A small contrastive audio-text model, trained from scratch: batches of 256.
Rows from block 3 of the audio encoder, named by matrix and row number. Rows with one number belong to one attention dimension. Each number is 128 + 32 x the weight over its row's rms, rounded and kept within 0 to 255. All counts start at 0. Numbers have three digits each. After the name is the row's rms in percent of the matrix's.
# q: attention query (encoder.blocks.3.attn.q.weight, 144x160), inputs 96-127
# k: attention key (encoder.blocks.3.attn.k.weight, 144x160), inputs 96-127
q.0 095:135119145128082083142118119098217131119081133146162117108182193158108132145139138168096125141115
k.0 102:126135113132118106094152168083100137136191134110114149166106083119160116098131140102179118166111
q.1 114:106128122171137114082176139128128116114162180119108119149048132119111061112196157056157148152144
k.1 123:121141164069165156169162130104127104145086114168146127105145112126106071143103150175083099203122
q.2 091:150127105146097070121120135049168145114047124135180110116205164146108127157143108179075115158116
k.2 087:138151120112140115095154193062111119141161175067133128164127076148159147155116142111147106155116
q.3 102:108141141128173177129145123185060126161199136109098147144064094103148142115098129083160123099157
k.3 101:104121167149132142146090078173151157108114091128127126090134178152112128122129094138086160087138
q.4 100:166115122125111119154104138054184118125060087152162138098198138140119149149103129200072131135095
k.4 097:147143103180119089074139157133107141116172162097117102195110124106123150124140130079182121125142
q.5 099:147115138124091088141117124084174148134044104127141111110201164152119134137141107180061091121106
k.5 100:122123133159111115087136148083105154138183157065094155143093082142182140087164154052195098116106
q.6 105:091144126149155141078173135168095122136194193113085125149047127121124095110158143055167143125160
k.6 112:127140166084168159173164116115136113138082087167134143090136133142116072135112138171075109167118
q.7 102:170098119109131124162085128079192121093086086153182151095191132121139129136103149182118185142099
k.7 110:148134104159093079085131136146099130116143151138140100216116151095072166129125115097174144145146
q.8 089:111137145123159175139128120210070129146196149102100140140048089126144119101134134073172139119148
k.8 089:105107155139137137137109063191130129115089057187127135083139156133156096118149114139089143094125
q.9 106:152098150112134175169107128092167101134079057139183165112175141120164107111093134195057137121113
k.9 118:135146112203112053081125129130090173111167173093146098198130167124107198111144118069168141072127
q.10 116:108117128160105064093152134098192143126120195116094103133118204171112113137183144096116109149117
k.10 126:112128173074156179137169149059115113141157124111125186141120056125159083116127167148132084203113
q.11 104:141119132110157193144135155150108125123162127132127172108071084094152093113142167102165177141144
k.11 107:159138128153142120154143082169114117124088096193158071123157187100051123140138109164084123146151
q.12 111:153123134115095103158113118095172135135078094147149121130218168160139159126089117185091099120119
k.12 122:131125085162093106077108142104123139117180155068115143169102114137142185127142118080199138113132
q.13 108:117109123150089051092148128105194138114093172114111097141153202154115113147178140111104099143108
k.13 117:115123160069134157125174166040114123152152145103135179137111047136169100124102155133146082192103
q.14 103:173114126131111117159093133105147147112070083130153124141216152143146145136111120172071086110116
k.14 117:126106103171061094079105132097111155125163180051130147161123114144138187100145125079191120077126
q.15 108:110143127126178178122136138171079116133171134128119151115057076097145105103135138089159175135150
k.15 120:155143133134158115158129099191126138141070090199153100088164200130106106133124114166064116110149
q.16 094:102160099101154152112146136174050133138166147129127146138067087100123150121126134089188160113134
k.16 103:146116127113157189156122091168165118143082069190115113058137164123126094155115121187053137123149
q.17 094:117148121114162164114127137183031120147165102120111153140066072105151130110135126097156142111144
k.17 100:133114131143137160155099074182146125124080099169123105074146181132117124154133105159077142084146
q.18 114:120130134141131128126140125174132127095222191114081106139055145104109105126104152059212155157201
k.18 107:108120148047104131158131107110153061116113102171149136146148126124091107142111115170120156183137
q.19 099:120122148121174191146128133198079132148199123115098160129074093104153138100084131100174140104160
k.19 097:110121155151118127134093055203156124100115085175107104114141194110116139116157105131113175095154
q.20 096:087157127138103099112147098196069147137163155133109121131089132135126176131131095104164119112148
k.20 097:115083127100146186151098118132167085138132111145100170032104118166190091124114133144125160112133
q.21 094:096138115111160166147122109201060135131179114131122149139078081090153142119079122113178141091164
k.21 096:124096128150115122134081071200157111093118108184110094081119189124105156114146099128119195089139
q.22 107:105156107156123104086152138145093150134184187106086109142060110137099124132162134058186147141135
k.22 124:133122151066165200177137112139168093133085088176115151089132118130141048145114140190076110179134
q.23 105:126138122098188199149128126170071109140175103115128168110075068096142138112092131125154159117146
k.23 114:137124139177135107123104080202134145118090110163133087099146194125115133123161092125097163081138
q.24 107:128142123104177200153121117157052119155156107129111151129082065088142140129083126116151138114144
k.24 118:131126123175122099121099090189150139119091112160122091097129202121112158131150088126103165056140
q.25 118:176133122071134171170083115126091129123110043150171150093198070112146168126067102202126146100104
k.25 126:146129098205097100111083107177142136112132140120111101140128184106115179129159097098153169068147
q.26 094:141124142133094079097122145085183125081063108147175106110193160153129111130160127169077103128107
k.26 092:134130105094101107138142195053081146143147170104133149168115093142109150124075167102171090171106
q.27 105:131115118136074059107130125083180142110086162127120105127175183170107118156166136128114122166099
k.27 111:131131122075134157131162167054116110142148128107123161132118051131171092129140160144138080196119
q.28 094:078155177148156134103181101173110122157217187106049116138048112143121109097129133066142101129185
k.28 092:099096153073159129161113107124128116135125074148147153071141125152172069133141125156084117132108
q.29 102:105131130105162177143112129178057124138176107122126173118069075095138146113100127117168148098148
k.29 111:123126130155130128130092080210153139113100091168110103091134201122107141108140102131102171076144
q.30 103:134131128156075070136123115071190131118078138139128112132185185169114140154138135151088092140109
k.30 110:116126127115124130102155179066119120141175161087125155160104056138141119128124154108159103169108
q.31 101:108112105136098085094145138086181161096069167145148125132121157147145078117196156107116165133081
k.31 100:136147167091160162131152139080081131151110104167114149115123089124152078129132181146124065215125
q.32 121:085136128177147117091179145154132116129177195103088114167032155126124077097183157032148131145150
k.32 130:105135182065174154160164117091115124154103101145150151119136104137111074113119153167090100180123
q.33 095:143112144124095095154101123093195135138080115145141111124219187155114138116089129177091113118105
k.33 101:114151121155102112089147159091114142106190148059098146179093114116131165100141149088191135139140
q.34 098:129112124145092062104128118083192137114093163135122098127170198159095107143151124137100114146112
k.34 108:124133146054118153142157173053122111140154145104116166156112059142138114139099168145146098207112
q.35 105:136137133122173183126136154172075113129161124112125164130068070116144099102134143091152161124151
k.35 112:133130124146126098146108065185121140115076106178158106125167179116097136114132109151094133086135
q.36 101:126152091147144114067156129160068124107174158116090125159060106090128091133184117066180109137148
k.36 108:119108162049133164191123146105141101154073141159157123080142108160079112168087147192084118168119
q.37 117:110118116161107080075164139102173124099104173137126115142080183144131083124213146084104133170118
k.37 122:126127146062158156143165169067097121167117133119146150120144071147129093148097164146107076192102
q.38 109:100138122097162180142117136165073111136160121122134158106077062097134127122116128109170158121148
k.38 123:151127130142146119148116090206145137121070079186122085081145206118101123130130097156082151102141
q.39 104:115150108114164177128124134177053111124174117123118148127052081094143126114125131093165151117143
k.39 111:135114143118143138158117085183148132133079109171126094086153187132107116141126101158079152094135
q.40 119:151132126120100107142103117109140144148095103141126116138214149148127177131084104187087075112123
k.40 131:111111095150077124085095131108142143106184158066096166156104110138170177118153118080185135087115
q.41 098:140113149130104094159116124080198130137072097170174125107201170154132137120100131198092139136109
k.41 104:141134106158114096074133173101108129122178172092122120189105109117122173124128128076182125139137
q.42 098:133137115106169181139120133164041120137170107112114155133086061096126159123092112111174145117152
k.42 107:131133133148127140154095080198174119110087102157119099077145192112117132145143101147088168068156
q.43 102:134128093136095070074134156077127132124044133119163087129181132142109120150200100153068101137086
k.43 101:148136133084123156166122204053106153145110169071140165106120075149179126141099166129139085149091
q.44 101:120140105113178191148126133143065101132179099116112167112061059088155122107109135113157153124148
k.44 114:145129115164152107122115093202140138122091112178142069096153196129090137134129091136090154079129
q.45 101:116125134145099071128145111072209131130086146133128105137177192159116120135143130152106106145113
k.45 111:122138123109139132107165188047109128150177161069124166150115060137161109128129152109155089178113
q.46 101:107121097134089058089145127063172142136069162130132113134166174172084131152175129144102128160096
k.46 106:146135138078164176136163187050120116161144124110107155101118064142174072148124161145119068203110
q.47 110:129125143157080062089137144098188144114100179122117096145146202169130112138196143104103105143099
k.47 119:114134137076138180142164155046099122138145142105134167151120053125143093129105169147144093203114
q.48 091:102176150132094097131127124062116100164116147174134123066101152153137166140188047145117136118135
k.48 088:108110156138189156110115058050122129149150083159128152147139168177132158113152111148168144165131
q.49 095:096121191131100147129133074177117166131132094125156144127123142130165156059109108143130112146150
k.49 100:121104102109092125074098141091123118136171177110137135111152141177163160153134120082129139092120
q.50 114:159124069119130165154109198044129109110114142116091169118116123123100136206139143135157131139106
k.50 099:127141173132173130172126105185106125126103090133134152123131130103085158090128105163063156141104
q.51 127:098101153090113139151124050153138111141145110168179141116149109136146104096103080172088109125124
k.51 117:143128135180092094068088158086114199135158131117104090128099150145137134144133148084159106118117
q.52 097:163134085150153140115129214091118155096097125104068123130103149131119140176139173097160135106112
k.52 082:120137113104151155174146108196138066116104140141147162135153119102129112098094114163070137140138
q.53 101:087149213124125112107119078197113161143149125115140129125114143130194147055144116120141114141131
k.53 115:117093080121089132085116151081119110126179166129118137123140139168172143161125111092143131095145
q.54 082:151144103161149145105116196121110170112096084100048128107101171126132131151139167111158108109099
k.54 072:110103094084136147188137104180127071096105173124160183126132109119142104124113117151088159142163
q.55 107:085145196124119130102138070189112155137143105125152114119116133131178137061128117128124112140149
k.55 112:118115118128075128069109151095144130145175162131116106122130161176176134164122124096137126100136
q.56 126:166139086147131119118128190085137117121109165115091108137121138129104135186152156101153152123122
k.56 121:124135134115187135191154101168110083129087098130157145120149083096081124102119108176108132145137
q.57 097:083158196136122102107149092165114105147131145137169137101126144144174145048165099098107147116159
k.57 087:125139145119105155093153139080157151150174164119103107169120150192181114148109151103192135125161
q.58 101:170128057140157098130133181093133113124108142139112099131140125121095106170137151125137146120110
k.58 106:131144150115168137186169107155121098118090086133153129132112096078075111124144125167139111135137
q.59 097:173114059102149159157110167036141094101098148135085176104113140112108113209137126131131139134089
k.59 088:139158192147160119157151092180141181129104079161102127151125163114100130088118124170055143178150
q.60 107:092134204133107126112141067201114160134125103137142115130123145131179137052129129133127103143136
k.60 116:117109106104075129092093150093136115136181175130128125110139137172171141165121108101155137082145
q.61 097:171144077148146113119125186101129114134114160125089106138130118124088115178144147104146141098126
k.61 098:121131121123175140177171105173109100111088113132157139130112105071094101107133122160122114153139
q.62 087:086142185192132067084162102217128135149161116114189077180137120124128148064126112093125131099168
k.62 081:118122087103136173109144127091136069131119156093164153114165089140121093159145148112218113097088
q.63 071:120154170172146102108132143201077171161069129136095103124114155206161168135155131114137090084062
k.63 069:098112112111105156157167119123146069097145176072134125114103106102177124157132139080102213098179
q.64 085:136109160084134163121103138140120147138143096131132134140119114131126128102152161095128162156142
k.64 095:139120122160084114091126184180117189097156155131116109124113155135187089098065145103127095113118
q.65 102:170100044108135152158122174040144103120129159135108156123158117127069110214113134135130145124118
k.65 101:136145163158175108171135105184115163114072081146116119133105133071068123091144132163081120156122
q.66 081:131122108127124059151101077098101060123110179164157099132166116134074071172127078117090075103141
k.66 081:094121104128117146129107117098136158142083073171124123127089102139114094118134119156105129151172
q.67 075:167085127090128068144144088162145117117118197094167126175182113140118094090150167091084152144152
k.67 079:119126096169118146095078160131101173106116063175126114136078083143134116152042116191088072133167
q.68 105:160144092150145132117116201097122148105114152096065125137110146123113148181148163089161125119121
k.68 086:118121115077159145188151108178137058094103134125151179121157109097127106098118095169074149132118
q.69 101:179110053126124126140112181061141098133118178128105140130145115129097136190138138129119144125101
k.69 105:123134142143181130176159112154094136109082064135128151114108112069065143102132125176085105159106
q.70 116:100122182128111120110138062214118148145143100137182109136149116134162119060106107152094113125142
k.70 102:124100107126087111085107153070132130138155165108132119104117135150159114165141137082182109098125
q.71 111:166131073137150101141125189074151097129108176124102122119134121134107121180143146113138146127115
k.71 117:130150146132198134179142105154111108133087075121141148128140094074071128111124120182113124149123
q.72 100:169125061143139117125110184058142114123110164130078145113113136132107120192138143109144130124105
k.72 088:108121130134186129171161111174098113117098103127143157128131112070093147093133121168072138161115
q.73 105:092143202126124129100149092190119149131151095110124115122116137114188148066134129099118117125155
k.73 111:126117100113078137082129145093151114147182185134129111138138158180186116159110130074151123114125
q.74 088:100171145165105079116172115112117075135162151127154121120133142137140166096159089068112127116204
k.74 081:122162138097158180098161074088173121170118134117133106214142134174137078182147140138191118156113
q.75 085:101142168185115107103173135162126127141158131115174085181118122092144106077128112112077143120142
k.75 083:149140146100155156135154093091128076154121140110167160114173107109085157150165139115220097127070
q.76 095:101113164096105112146123051162138107156178133153191126127151108139126100081111084153095124133145
k.76 079:142117129164110104072088162080106195133128106111099090115108145146116149146130142094163108113105
q.77 089:130114117050094202114131130060118099115153130154154175124119144131103132168155111168148153161144
k.77 082:134110166097162118109140117156166176134134157127132139092150146151127171065081107100095133124114
q.78 076:076156163197124077088183100158140122158162120102192081171137135134112126065117109103127129130183
k.78 070:147131094098134154127133123078128086133113156094153173136137091142122145160145131140216077099063
q.79 088:148116091109125134120087115086106093123168126166150155123158104138059099201124109181143133112121
k.79 084:115104121132147081150163138181123168119070115119156133097087138116129082081131126132097139160113
q.80 100:100159187169102102072144119231109186149117116096155104164116143158208177038161143084117134107145
k.80 098:107120112119121140122136132098117058129179192116147120132134098143133129177117127095197143080132
q.81 123:160148103157140134117128209085118135106108150097073137128099146125111151173148161094168139127126
k.81 104:110131134091171147182148093163139085119100121129150175131161114113122123106119100183076147150131
q.82 105:104100164104102137154117051151134105149155116160197128139149100130149099085109094167092125143135
k.82 093:145128145174099104077101158069122186143158126120090094115104143148129126143140141093165105106113
q.83 094:141095060115149156147113178033146107126126151139125139113142113124065107186097129140124154137109
k.83 099:144140160140179114158121101156116159118078083139126141116125123075083155081138128168096110168089
q.84 093:181107058074140126159113138041146113121135151139118162102160099121079088181120145170115139165105
k.84 092:125127145176161123143110138161128212113100050194099092130058155093121094105098148179087114148151
q.85 110:161105067123125151143129192078135113121127149123117148149131105126085115203116147125137152137132
k.85 119:152146160129177114171134122176120145114076111121142132110135115073076139093126127153096130150086
q.86 092:162092064123126137158103144063138086121135157124093141143153116119080126216080123145125113102130
k.86 093:115119138142151117173122098143113151127059069140124134109116107081098121116150121182070117153117
q.87 089:151164089135148118118133193079124122136096167118067126108115138133114124155171146096138158094118
k.87 080:108148118133149148175176113185148101102113138137129117166106133092126117107106129155099150175156
q.88 103:170099064128123115167123158069170090137119169129149133148166096132096116187099124145111146127120
k.88 123:139149151147198127162141114143099130129066083126132133111115100078063139112141135166119112156112
q.89 101:093162202140111117108139103201120161140151100112137119129103137128185137048132115103128122132130
k.89 112:129113110115085148080123157076138102130191197109115125136162144166175132157116128091151136093139
q.90 098:119128104061128195163133107055125111125138136146102147089109131111137113194144106183164127147139
k.90 089:129152151160077062100079124138133181143141118159091092115136193154142155074145119139074143143147
q.91 124:103108155094113130153124049159140117139143112154177129127154105130141104103101090171080114120138
k.91 110:147118122171089096073091157081106183131157137123104097111094144132136140146154151091157103119101
q.92 084:156147091152146123122114198077116116114112155116063131124120132134106156176159152097146134088110
k.92 071:108126112129157152181163107197144095110102131108123124151100120090114099104103104145080150166138
q.93 118:170126065143145123137121185089138126118108146115093126140134133128094123190141159114149152132120
k.93 116:132137134119189130184157113166097107120090100120162151117149073074073115106124110167114124138114
q.94 084:073127187134107158127128074202120172131130059116163093154130125126140144062097131120135120145168
k.94 079:150129127107080100083099156098146127156151161127158129105155134176164142172125140095169142094127
q.95 100:161117054118164122176099097056132076106155139163105149121142105096051119236089096170150130105130
k.95 099:131145137139124097131123111155143155138057067151162132141097139112115071104171151152062119165137
q.96 089:150137117145149107138142102158125111058117067127061133102107123066090129138154153167150104191155
k.96 078:087110138182108108063136154099137074077203193164081104145149147072118140130176137086187167127126
q.97 108:109146093163114123130101127149117075076106174099103176113063146049102108160216129094180138116131
k.97 101:050120133175156107176106078203125090054082120158152138160107121035114106119178146136116123091127
q.98 099:146122151092136147111123104139127147176105088185190110175206118179109189129057103183080102115097
k.98 102:200129137069111119091138169076147173207173126116116116075141117225131137160103121107144121167124
q.99 099:142138169123142144113148109132124177162102088186169088167180111175117173103058125199078099123127
k.99 101:184112119112105128086140179048144166200180126106089118097147119216123151139106137107163154147128
q.100 112:157124162097139156119146110107126182176139088156144083144203111201153150092042125175074116142134
k.100 108:202120120103098134071142184051128168198179141092117119098143131216145160128086117109149141150143
q.101 092:155127106139136147119102104182115133068064116130118143138114152087057139128149137181145108137118
k.101 078:109147101181097117087139183088108093056175146139106126158120117077185102106161160084188135125117
q.102 098:144125123136127095142144073174131117042131089138087119125119139077081154130120125157154118162158
k.102 097:105109133133127117091147185092122048086216187153081103102169128091126136144188139093171186134142
q.103 095:104139154124128102137166144095141111148188179105133108099115120142187093123121122049135176107164
k.103 081:140135127104171179210100065180138140154064095141142140155119154115097138121138128149075095098125
q.104 090:141130096119118154178156157159142101110180093110082163088112141099157105157142146138152164111145
k.104 085:115113141141088096163090070196117130074094180132164161128163179059111096070171128075136098120077
q.105 109:087119107125129139126115163100128131176139176121210135147117117180151111110124126085111147096097
k.105 106:168164119110139153179103099178129170166030062100171171144119133169121103122089126181079075113129
q.106 088:138123142116123110157164152137148112128212173120165133121137151137159102146127106090148178084144
k.106 080:148132119087148141199113114152114098113080132143163152075143159077124112117162137134121118129114
q.107 099:121171160109119086134171144066139153162181132077111068114124109166180109113105153067114150132149
k.107 089:137147151131126174125122085190127198169135129080115134128091122170115132096079108146059099131146
q.108 109:135120111105115146135108105137117141171101112166226128171179110191136150109081102184082114101107
k.108 108:200135102091120139103121175066122163219147076097130125077172129236146137165085126145132134140129
q.109 098:113118124097106145124104156104114134186130192130212136169158129193152140104116110114102151085089
k.109 094:191153130071131151170109114130119179179087055079191161120127107194134114132059116155106074120115
q.110 080:109121139099110170131117190106150126214134180144165182125175132193134102121112115077154173113135
k.110 081:127119166103176149160099046182112156088006103130168161106111121078142150108113108168058095126148
q.111 091:122122128128125135188125146112151101108178139048062117057074157112160055126153140105164154128148
k.111 093:077137129177125145147136080192087109061087160131145145166124169036135091065150120119103104095119
q.112 093:145147179144147089122147083152143102065124108124051117095099139042102113140166150130147138174179
k.112 087:076118157186139105116142123114102074045175204137098097174104134058113155093176139083171153139151
q.113 094:133127171119130127092136099124126160168088104192204115191184104178116191112074105162078087127108
k.113 096:206129118090112113098132175066145175199150124098103121088144100234123147180109129116142145153131
q.114 078:117111085104120154190127165138144046152137149143155182095116154121179051154142122134138170103138
k.114 072:105132116123161103191107066172109114071051123170166168133117150067098112131176140138086109117072
q.115 091:121130083127116099189135159135143104105175153062100150076068152093151070148177142074173155131153
k.115 092:054120120168134133164106066209124097057098125168155146149132143043125089099152128145070105088111
q.116 090:111128203113140167078131113106122176185110134199137085167204115182145181094070121155092126108111
k.116 086:214133144058117150091148157053126152192153136074116118097123102194137139141086110125156139153155
q.117 086:129126143104135101161162167106144094101210157126146114097095147120179076143144116060137170105143
k.117 067:104159113113150151202085062187130128095083106149181149148116155090078127097163141104106117139117
q.118 110:122108088098112120135089138147113121152115148163233134163165125170114150132111091151105114082101
k.118 104:196148133076114125140116161115125160220117078104159115093172123219130133145084123153125106111102
q.119 101:100111136125117138122115147090133134203153161135211123141136112192172120121110112093094137078094
k.119 090:176152120094162149170117128130135188188052052085143136103127116191125138166093127163038101143145
q.120 110:153148148152138107134133110150135114091123101105043127101100142066094123152149144130176126157165
k.120 109:063096141146150117117131110123128070046175205184101129151109126031135146103204135099146156129128
q.121 090:123130041131091111189138128171137094085151134095178152088075141126167064172143103131128121115139
k.121 082:106143091116121141168098126197124102120103129176171143132169184105125118151147124115078136092085
q.122 090:147139145142131147109114068154098163106059079153127138149138118142077183119129127208120069151132
k.122 081:132114106145112105053145188060134114146211122117075108098155084166166097167104127134165169156155
q.123 089:116085085145128161121111143169121125103049152141159163140102154116108106130147113165116153116066
k.123 085:127115126136117116168090128142178095133078087182130094190144169144113160149174142101152130111068
q.124 081:131096107132130132091100088149081175092093073165147136174120117130035200112085139191140096128102
k.124 071:176139139142094105082122233080202111143218139132062089087163107170165109154132120128161161156125
q.125 077:138153107131127127180147124132145062067130111128143191077063154049156065163168145140145157150157
k.125 079:088118123152121102152146095185113133078135107117148148156143158089130067099121148142137097146155
q.126 130:135146127161133113106121139140129111087128146092040138106075129072106129161178130083173136146161
k.126 121:030114148149162117157126092158132067024124158173121128159085123025128141117184131112131162110125
q.127 086:174117108122116140130101113179118125062093116109084140132117150071076156118132166194165124156121
k.127 089:123127128156098118071145167134092105061177194145119118154138136088169090093178131060178113127106
q.128 120:133147138155139117115120132143127109082123120105040142104078147058108119153177139096168137147161
k.128 116:033103148165160122154123085159130074037129157189104126167098123026127145113179133106139159121118
q.129 091:127119181086131122099137135093128171183156112178161100145189103183148192134057124149085103124115
k.129 091:203127142058103114099135138084135185211176128088114125078131117229124125157075123134127113157143
q.130 103:099134095142105106134130171105137081114144185057098146113089150115134084144207122048182147131131
k.130 104:077143127152137136169130064195102103047070123140163151159092125045124092106139122133096096110136
q.131 100:169087092129120144139087139162093122100077131124128122140121149108019156126144135180160108135083
k.131 092:139120127144088107100118169110099094059128127169139122139125127074181072114152126098136108091121
q.132 110:147138146140118123128133106158128116079109107107039126093100142072114136151149123133165146161180
k.132 108:050103134171159120126134118130125067049165181178094117146108122019138149126189145103144157123130
q.133 106:105136151113129102129169130072157132177175152127181091112148106186191124117099122084093146095138
k.133 091:196149137094131170152130130127155177220109094081135134109138135208101153133061127180087111147149
q.134 087:143115039138091106195112142141122084091148124078134164066057151108128074170162140124165119132156
k.134 086:064123131150128110162108081201104087069087143180165138126149157066126101098133125139093131092123
q.135 084:100117131138146140185147162115168084103156114091107146048064144088203025132175124104122151134142
k.135 079:067128100171140123157117077223103136095095123109147152213127169096108115094154140118124107109125
q.136 083:132173152116135117161137145055132120175160120101123108101149116153164101120123152119112117123184
k.136 087:110111131113135179092138086152103162131130127069128187114103104109162084094048109187089114123156
q.137 099:139137151107132132109116100155122156182087122191200130196220122195103203125080099169096096099095
k.137 099:205125145059122119091139174063133150191170126095140119076131102202115140163105135119144141158151
q.138 087:107122054119124154160125174124125081149139164108180187116083144126138088142144132084137169098100
k.138 090:104138131134122109198084077211123152103044073167196162139126133102114119105145128148082096091084
q.139 098:112134148125125144087123108115104157165080138178237124181188119176136159080114099155074125105103
k.139 094:199138115104124157125133193062131174205132090094122117109130098225126166153076145131144149148144
q.140 119:151137151149125113123137113149132120091132119105034144093103146077115128161150133107164140157176
k.140 116:047111153154151126137136099131118071034164198181097125143094119030135152121190132104150161132131
q.141 098:126119118099118141141128134109115154179115133170208115173177114198154164104088110168092111097091
k.141 097:210142112066106129115126159088139175231132072093145127081144121228132127151079115148119108136116
q.142 106:147132145154138123128137112159135134080121082103039125102104148076120118147147141134152122168172
k.142 103:054104138176147136117129127113124065042168204165083115153115132041147144123181148096141163117137
q.143 085:119144135100143082153159130103147070145172163128130111107100134133201063147157095063148162102170
k.143 068:125141107128186148178116054168114109121082092145161155133109138110069154134124114146088101142156